python train.py --model="audio captioner" --dataset="short pieces for a synthesised band: melody, chords, bass and drums" --train_examples=26041 --gain_aug_db=10 --input="waveform_16khz" --tokenizer="word" --vocab_size=182 --encoder_arch="transformer" --encoder_norm="layernorm" --encoder_norm_position="pre" --encoder_activation="gelu" --encoder_head_dim=64 --encoder_fused_qkv=true --encoder_bias="all" --encoder_qk_norm=false --encoder_parallel_block=false --encoder_moe="top_k" --encoder_num_experts=4 --encoder_moe_every=1 --encoder_expert_mlp_ratio=1 --encoder_experts_per_token=1 --encoder_shared_expert=false --encoder_wave_strides=[5, 4, 4, 2] --encoder_subsampling=4 --encoder_layers=6 --encoder_width=384 --encoder_positions="rope" --fusion="cross_attention" --label_smoothing=0.05 --decoder_width=320 --decoder_layers=8 --decoder_norm="rmsnorm" --decoder_norm_position="pre" --decoder_activation="relu" --decoder_mlp_ratio=2 --decoder_head_dim=48 --decoder_fused_qkv=true --decoder_bias="none" --decoder_qk_norm=false --decoder_layer_scale_init=0.1 --decoder_parallel_block=false --decoder_inner_norm=false --decoder_drop_path=0.15 --decoder_positions="rope" --decoder_cross_attention_every=1 --decoder_tie_embeddings=false --residual_init="zero_last" --optimizer="adamw" --lr=0.001 --beta1=0.9 --beta2=0.95 --eps=1e-10 --steps=11300 --batch_size=128 --epochs=55.5 --lr_schedule="linear" --final_lr_fraction=0 --warmup_steps=560 --weight_decay=0.3
Rows from block 2 of the audio encoder of a small audio captioner, named by matrix and row number. Rows with one number within an expert belong to one neuron, the router's apart. Each number is 128 + 32 x the weight over its row's rms, rounded and kept within 0 to 255. All counts start at 0. Numbers have three digits each.
Before each expert's rows are labels from the 100 clips, of 14976, where the router gives the expert most weight on average: "strongest on" is what is common among them. Only what is clearly more common there than usual is listed. The data: short pieces for a synthesised band: melody, chords, bass and drums. In brackets: how many of the 100, against the usual share in percent.
# router: router (encoder.blocks.2.mlp.router.weight, 4x384), inputs 0-127
# up: expert up (encoder.blocks.2.mlp.up, 4x384x384), inputs 0-127
# down: expert down (encoder.blocks.2.mlp.down, 4x384x384, transposed), outputs 0-127

# expert 2
strongest on: thin (high-pass) (31 vs 12.5); harpsichord-like (27 vs 10.5)
router.2:225209111148138043113135171177140138104084104105121139081137076105146123129083156111127100149118111121119115128172110106129161074118112148133083121108180173154150132145112144112107058071147126131149131086146095067202102123115106205153072178083157143126118175080123101178176132169130055104135191127066166141125150078154150083118150119154111154065085171145104074103157190109147154141092
up.0:092084130117157138154137067129095184139093083141193124181142126108130101144095118092175148131129093051156160105136103150102131115074134083132145126128061065103169039162153129065094196130125061120130101174159093151100120095168168085166129128128134053133120128132138157123147153144151077185170097180153095106099162103113152128154168100111138167141123121174141151168124109154179116099142
down.0:166120179128142080195075102093131086140022124144142177155153110116206111091154087168074086086020119033092111113116149144181108113081090149210105135135132119091123123132119167135133129119110084107097120070050128122166083105127139180140134215183120176119135095127097081152101122133134133169141073168170085115123109081129162141150112157135114083134174116136105127135142171087145189165130
up.1:130138114107136115177084097099110170168101108122157086133121073062160115146120160151130127141081147159122115133148121181151163121104085171180130096110081107134136056123146150114153117065074176095148120136149091098125121117060100144107088117103119132064147090152113104210182108124093095124083121153165121129109130071135139183147118120121145169136122101160139136119112137172131139178247
down.1:169176118121109123130080160094183151111142098088142188159130086173171117092099132126140131151170152129189140130148157102145116113109125118126140124231099149124122141144159107112125110101083093101149120144121091125154129112139141144062078140073056079118127053106109156131126178155173079131122135135169093072135139213116114153178134115138124137133143095108163169124091144164119169091120
up.2:070129159167128169169154075170141113145134071122106200175144154130156102160046102201136103141146129092133139104065170110132109061103145136137123137104060124110129077145212116171141090066176148126111105152102103088037091161141080121082097149106107152115155109160198111178135117163129148152115117168187145131112134123116154093114102150155174154080086092147085141078101162132150090125093
down.2:152125140139094178177094084112128110162196141160133092085183130098133137171164090174135090079103120100120133092111096162191048129149135127124129142087144158084112137143158159102050155092167114109114145072123117114085119095096079164132139142116075125154099115114189169099124160139108163066129094116159145134171105142105121098149123095117114112098152111143181074137142166075151089104167
up.3:077126149160126157180125131078043125121099078191212157121134145112160128164182105149143111084086149110077175152188189194123098116128052154155180114115109146103172084117153117100198161126140088132162124101142076193123107155104122152136157131150123116102120099113174119131088088114136148190067150109164137111165165033159124104107137108135114183168116129132186122131140116144148134133068
down.3:076087164166094097163136092132130068164127100126195102052174118133142134158080132110174148122085128109128164116122185119160138158152152131140155112126113114136146199154154141095144149127169120185164154108058149126133167159109176108108159176088138132087184089080182129102110126132132098087171113135101107205139057129132129087113107111140162135163159104107155125099165093092109113151150
up.4:148122105119084115123170110079151147082077114127099111162096172151156178110127161109120108133102103111117092137105187146171162132104143072125148153119126161132172078112103087164076133096125126167148065140107139101106097133083120092152162230125108102137099150113106134110163101133121119121145106117150082124143162149134125121177133146103114119093115097092149189079152124079191172063139
down.4:114136123122094132091212101123131167149165137104142137092159048103095129157142151118155122139177096141053147160159114119132188157162141148161109122127173173086130122163109080160132126120154164117102075114122174143078080195091089079117099114086062116113085149141182176125120138139097143139066134141110068125154112159083102147153157166196129140121137102078130120196135135170065099144106
up.5:117120172116120116162146113094124151159103106083147123123131180101118116157151146192132158085120103080119099118191108166153103132114138211211101129195142133077137113101140062114118150111078097059110104147146101186093113165163148172121098096124177130088126073111120081157154122110115068136069149164143101127110132095113151122170155086116119167167096129114141130178112102168133174129106
down.5:079133149175155090095126111134118170201090112057164135132154060099122120137081096138176114121135112056110144113150142119177146128145076086161086086147172108087088123145026126118142194128163134137109095138128094073113131121150111151058113203071146134075184133116163074165118162122093088119115144142124139113151120090124131170128147146176180101127146145113148143170130163132094162159135
up.6:097105170183101152145103079167127111153115090167098185173164136118146127141030120168102128114152128096126133059036127133151111065094150137140125132097053100140116104131178136147119106096190176152099106133109108118048051110161107122124073148128120124114128100153244117135130154167141106150108063140143151155104163139103073099100125139130153103074076127135091116085102141154163081136125
down.6:134129130146095188126082114098151166127171147155094089107176101091145131158119138097144096071129120119109128041085100144148146119100120107118112127104113148139102097124115139105065114112166142094116163097158119110125141163118102189149100171112060144180075109169222140123125158134145137082097109072110175135144148192123148113150109127098089115086111189089155076094098127138173082061149

# expert 3
strongest on: clarinet-like (29 vs 10.7); vibraphone-like (26 vs 10.3)
router.3:075077122111066151105111082134173148184104167140163163106190122106141142163141100167151135109134133115146122094069122111120129165115145120148122086127081089118087094134137125147146140191137126106094194192143165169127141139134120139123194084158160137096177137165191145091101124068131155137115135120153087176180092122100073149107134107161162032095131138107108110163131044139173108180179
up.0:109095088126120140085108132144133075143110148100119158104118150119138116118182132184105160143077095145176142075145156133154125116095166112163081046118133119068115119116115172141135128097099177141116107106064046086110097090066131138139172131067110158128099064145132092148130089157068086090156149146147067084126157139184142143120120148117147118146106111184157126081095105108076138200175
down.0:140166156145098136124114132125160098114102092146074105096118155181158096174083079153138154114129126136110171170066171109110132122142160195150181116132127115180119126115214133075126148110103175157117073169098156162103156125126084095071061129151104192161136174107138147094111133130164123152089105206126103123116150162124090128112071114106130191107122133129124163076142161148179121137165
up.1:146116162161132111165124128195127090127121099129105140106079127094113155116106091149146111131099137097132118088155137128165142140105141109103182086051146146073194116161177157135105170139175126123075150100123082116170095099096115120105126164103089205151154098095154101105149063104078097138159147145162098135154103103130136114157082138059111194145119117139147117077112128112147083123138
down.1:129114148064110118159107156089126135183127047087125139166102136157118125095146102105125147084111201158120129146102135125091163115099110143137140150167046110193142084128115193058144160163117106165138154115132162142131164140109122146108163088134146142119106127136152141135124153073118133146030169150099135100152126143168107136110114085130122154136159112102148132158116090147201143209096
up.2:177097164089138214132136117124086118124098112147139127164119174131126139117127150177165138113087091102084115180101108126121145151169172123111148148112090110133076154129079071105123101151087090103150141103115129114113140092153098129112145130198141122083151113090096057137160122090157148181159069115150124129117162095118122047105086095134106107118123062147164098150102096086121129179050
down.2:110124143127118140105101138190085130091160096118123147110122155222140119158083039106070115080075144123136119082122110080109076163135057162141139187128188141092135181130152176099114070148158116139129179130113172131105126170128149115146137103087140124105208113192168119145093159143121087146118136138138158116113163112124172174097103129176169160182153165129096136117103136145130060152118
up.3:133117107127147127109103159118104179085157140155160096185175112094087085130178168087115097184132104160146121108077104104194092092135136153144147160163133165150120077126119106124091212178059128109126112151145185103120103152116097074117148109077146131148146141126100114096164065079113173164145166134198114043179155083126058129116143080154128122076136143129129126100146072085110136126078
down.3:156145095142100132131151141155128145072095082151151112147116100090108132127110140090092124159137088158161121114135078058114168077135137113081134168137129097205107151104186111135102128194101093149118115099147133150079127165112127069155113072147140114127131157114131140057162146146151108109141131106136147169139149183090117186108150138106135144038077165114119122113116059145162093137064
up.4:102097206133112151092100063146164086145095107131087181164139160075142105143138140148135137119135071195182081173041135150136113107117121102128113148210097111116172099171143108142049099103166176113111127133094092124104147117138079120119182100147102126140179139139089117120165164130105151134169110137135068115101107114071114158131172086085086110135066042174119133095125096146136183133138
down.4:059132177132137122121109170124138090168105137097051117146225086126085091085098131127123170158180117153072106138197148134115137126127163132090115108161101128158126136098119117113180115129173177127126120107101060161078139177126119089134098143150134109110149176093168096130157130139162131070154181079185163120097140150140148097122134099170126135122121134080165117130139132117097164112141
up.5:171092155086141131123150140119076131107121146088147150133119110109120125106087131073176060119146146132057111056104112145210103126105043070163129105091119167080142068125110122133171130186112160072117150097140122152101095130143120149105100138078116108128137123133158139172128098146101067144094129114111108113127107135066176169214147166136089125114210094124148127152097143106162184124097
down.5:070061156099149187138095116137154110105115142103146116106188108139103113113055098130058088188145170116138154149076131174120150108156134184149132167150077137169100169067114129117138154084090127131092185115087191135115083120126171110181151123173124138128139110189162126160140139090117105135174104136046109110088136116141115109102120092173115135120192099134099118160140137097125093075094
up.6:125111139139132105132147123117061125125064132131111132142140147121124116122177209142124144133123106164122119112133148135094144103131047134166146140134070053119124082134121061169203112061116159109174101087129058108115147117164114150135085128057106154127082051071136102092132148094090127128086152150087140132126081123181133165189161146169130128101118114115127173112111147151094154108152
down.6:138173130073108160163088154095131113127090132140111125171161114128090072137102114077126143144109132153091168126129114194119163139145111208195172113178064102150120125097170140086232116141073155127155136145074185141056079112125105144108021073146136145117143176109148151165116067105160130152070092130122111137133117149116128122124136135114155158086168131088169180146081162123120146137218

# expert 1
strongest on: thin (high-pass) (35 vs 12.5); string section-like (27 vs 10.4)
router.1:081056127154141166116197157100125089070165118100109142115160152116062174081184165076140039195143142135121094159130151110101130170137146117151117125164128143136117176138139112127114172151132151127122171112064130165098191168096194097154169083152121160150082117142071169097057103147084148154127127159132159125187115153152135159109115157096063145209163195130160116162064165126156106127116
up.0:160089121082237099079055160173133094163130105153115110148155123118091173137113131161124131131093163116130157112152126163095124136120120125144154083091125114148103112153131105097164087142099140132103147112111104094112167135160182173119115144052132118146152154143122099158092100119136172170198127134136119115122195099109142137104133104168145143124156137174139118128103135143160144056108
down.0:167166121060109120141166069140155155112125120106105159202096128100153121107147110082101087161141144102115107138112124153127211126161141114179114150085105087163164137086133116140133128124160164110128152084143100083061080157150118074211103081130145112090109140117144142148146136142101134083121119167144080139051125139091136155167143156135143099128144125127096109208111106162110100118215
up.1:163116161068147161138112111153080104186161106075134095173057146135152132136198084124158123069123143116130190104170118110145147164100112099117127098101145148140137186122068136115092152151133088157092116179082158168158098078144132094096150163110121127157183128167110136169157120149125108159117104162160068119060136074144132137171090118098141150147157062158148150183138150110125081164064
down.1:117138107066191171057115153133092163104174112155146071154159092187103133171107089116131100144189077145115187128142128168082128155146092185122108166119142116107087131094130118069134191093097102198130153188111167084096144074173129159109148182149105137177130112170115153125156103135082153130155135123097134133104150121136160064126069129143103163172142143142167179096155121025111113095107
up.2:090141108104151213166083094131117083149117099077156095160132094104103107129190097141142158076119150052116115029179085148162154107097125097126118100218161174076150127129088165121128143109096164065113080149114115200092137099159136103076128153127154127125105163128118146159124064128108109203136121124183135093153082129086089151123172092142122135166129120132131150129112182109088163083169
down.2:155149108140107132090160169163145134076152144154086093143059139132128180074184113119143113156168112135149107156089083094113142171117200153143117115159107145093182151157152163153144097150131152117156189175111123118146194162132091088057166098122170113135102150122200148119099106123179122137110132086095122148127114157068107069129144193073145065101090073102030143111095148132091144070145
up.3:125109157098112192149181106102086138179131119122158197113148094124160081158155135162155168112084116104077153153138122120137139145141096140139122111172116126085158090161114097167092110170147136040127119164122145200078093128171108118181051108142116131122182092121145105110083133074151070132082164138121119117135124164058118131135125125167137112143166130118112131142091103091138137128105
down.3:160122097111167119103140181164075088083126157118168093138114116119151138070097076072078136115162163176105121190089100120129142175161163118130166159116145102123134157159092134055197174092105145127138182156145122113136114180190109078136117066156145123108146146120113104124094164145152111133166116050103142167136100081110140067156095163115079085180114108096102198139190185084117125083074
up.4:155116130142160118138084142181093108144105143133132169125138164048142168160127142137110117127125118136104114042158068173091159122164100204131091153129166106154087110134100139113146161102049118158157146080081098181143117163143130164111176122199143139134117155165102127095123122129106150144143094125114117125123113132146100078085121156209105097145075159139120080098217170144092152170153
down.4:103170051110142139128176104175111137101141104154097097094116130099102124177142125088140097123121104085142117171206145080098127137142166162122085100152160101112085128112143142185155164107129110120176148178140105135162121207145126189145134148129191156169116196116115112101129109100146129089121198110110120072202102145183115074121176174076160096098111130166159125143179118141112129170116
up.5:134128197129146149166095106162064131171076080142167160170120137079122111157147113144174155108098098077144123139078113141182124104171152152141096125143139061066131079141107078134126128127133093059112135134107122138090165049129104163089104179154142136098161074174131042156149085080081146163148110185118076098089170131125130133109125098117182066135164080188093121136126140140177113160131
down.5:071139172149185120189144073141135122148121097060137122139120099096159047124139160096115119108139108074090112152116108132118175111102144086153142137150134094087148067143156093128130144083102074092125125083126094153105113126133141195141148168119147126135111197107107069175168116114138112170108110162132104087100161076154155175154075164152105185093134153123150107137138153147134114142101
up.6:153112173127129134132144127163123118102125115119081156154098126151174101085083154134174118156158132065145127112114133126126076133132161154164136130165143102099147167148121135180053146100169093116125092147089151115111123117143176119156161148140114138111149155195119143169122122078135053092111117131119116132145154177133112126120111180120149144168143152135077137080142121083095161100129
down.6:105111125137136126091074136097154081118092154129169140139130121183119166129107170172170095101106085150109162131120080141073148145143093166210095134100100143110109167103073136130168111171118151127096172158113200200085164126134090134123114125173120134100170089169111146191137174124110078147136150130146132170095167082160168147168135151122148082187173122137139104154084098111133117104155